{"encoder_arch": "vit", "model": "image FSQ autoencoder", "dataset": "rendered made-up planets", "train_examples": 195000, "image_size": 32, "crop_scale_min": 0.8, "horizontal_flip": true, "color_jitter": 0.1, "bottleneck": "fsq", "downsampling_factor": 8, "encoder_norm": "layernorm", "encoder_norm_position": "pre", "encoder_activation": "star_relu", "encoder_mlp_ratio": 3, "encoder_head_dim": 64, "encoder_fused_qkv": true, "encoder_bias": "qkv", "encoder_qk_norm": false, "encoder_parallel_block": false, "encoder_inner_norm": false, "encoder_patch_size": [8, 8], "encoder_conv_stem": false, "encoder_layers": 12, "encoder_width": 160, "encoder_positions": "rope", "loss": "l1", "latent_channels": 5, "decoder_norm": "groupnorm", "decoder_activation": "silu", "decoder_weight_standardization": false, "decoder_widths": [32, 64, 64, 64], "decoder_blocks_per_level": 2, "decoder_block": "plain", "decoder_attention": false, "decoder_upsampling": "transposed_conv", "levels": 5, "init": "trunc_normal_002", "residual_init": "scaled_by_depth", "optimizer": "muon", "muon_scale": "match_rms_adamw", "learning_rate": 0.0047, "momentum": 0.9, "nesterov": true, "orthogonalizer": "polar_express", "adamw_lr_other_params": 0.001, "max_grad_norm": 5.0, "max_steps": 30200, "batch_size": 64, "epochs": 9.9, "lr_schedule": "cosine_restarts", "final_lr_fraction": 0.05, "warmup_steps": 6040, "weight_decay": 0.02, "adamw_weight_decay_other_params": 0}
Rows from block 7 of the encoder of a small image FSQ autoencoder, named by matrix and row number. Rows with one number belong to one neuron. Each number is 500 + 40 x the weight over its row's rms, rounded and kept within 0 to 999. All counts start at 0. Numbers have three digits each. After the name is the row's rms in percent of the matrix's.
After each neuron's rows are labels from the 100 images, of 14976, where the neuron reaches its highest value: "peak on" is the class under the peak. Only what is clearly more common there than usual is listed. The data: rendered made-up planets. In brackets: how many of the 100, against the usual share in percent.
# fc1: MLP up (encoder.blocks.7.mlp.fc1.weight, 480x160), inputs 0-79
# fc2: MLP down (encoder.blocks.7.mlp.fc2.weight, 160x480, transposed), outputs 0-79

fc1.277 117:514464397402592492563484480467496482536506505439579496464480549528460444483440493521440449438497496553496505451471457535561531559544482477530549505457493543514527512494474534517571468518453504490568575516411588511472498599546516463515557530
fc2.277 118:529476512503484494483452518463608475481502487434511486405539453468502535513440533513489484532539549512475504474563510405460577482472497445537508481512462498543413438578484517546472569443476474508500432546472478529474519473488451508529552452
peak on: planet (100 vs 24.1)

fc1.296 103:476512503479479466515496495495542529478545551461548533583519529479447534419488532546467518534490440396548493406504429453423483509465441521469529584541585511543455478449504479470524503526454468554481456528529540533492536448519527519509545459
fc2.296 098:539558463597483528491550479509568416520504495511421441462461578517487519553450469531532492496513516555455515522530530460577478497476530450505469481529538509505531424512406501526561453510475577472566482511427499503493485581512456501522482540
peak on: planet (72 vs 24.1)

fc1.259 121:489510479529584465479469469493500545510445512502458567460493449451548505529448509449477510451505535488476486525457498523511512533428473506515556516409569478500464545549559523542454517536428506496461519508514466462481449509462481481534456535
fc2.259 127:511477434513476490481482566511411462501524491476442517548505468447515551520591470480581514520497556434388482485511519483558559469528476474474477492452527503531498466480481449510461500424505439525509558474484539540471490481520498556598511441
peak on: ring (33 vs 1)

fc1.268 126:543484488469524507465476549516477485466536532564503518426515517535457474575437548463480502496497514463487523515462565517552523489492498443474456453414481500473447505543532557569443542459482535469454489538479542516509522559497495399493539558
fc2.268 118:567508506510498505546453447470564537489622531474532463535503535399469567481528475541436466556525498567473531510462484490486461517515535506477542438547502469523530484462425521509475454508500426508564451529472558497441504526521459542538495466
peak on: planet (71 vs 24.1)

fc1.348 102:567441514486484498455544483519469490551593501545472487505458485516569505508509538457497459582534508533543530444508545461468480505531414509516532471555524529568478523530502530433517457544505541508437537531447499478537430529441479430487448454
fc2.348 106:481519553582478525549456493469519479519521513504445495531565541430569451485476502559463551490508550506544504524457489477575559443551443500461469524422449480479546442479443475528543507428507472479524520503486437497473466435560496563522482462
peak on: ring (51 vs 1)

fc1.400 087:493568451419477527465449494458449468564481513488546501515554506502501497420474573579506503466506553501566528530509608525516508521487498459496449515458547473500553423513472471590506487471486547548478447579543441443542562448511480496461448515
fc2.400 086:484505525493413480463544456525543486480528515530471533455465565503532473602475559545465541508500466478498480437494513500464545486458444542450454500503589555560548582464399564425511504507517524475537543482462576550447475555511504509462545466
peak on: planet (100 vs 24.1)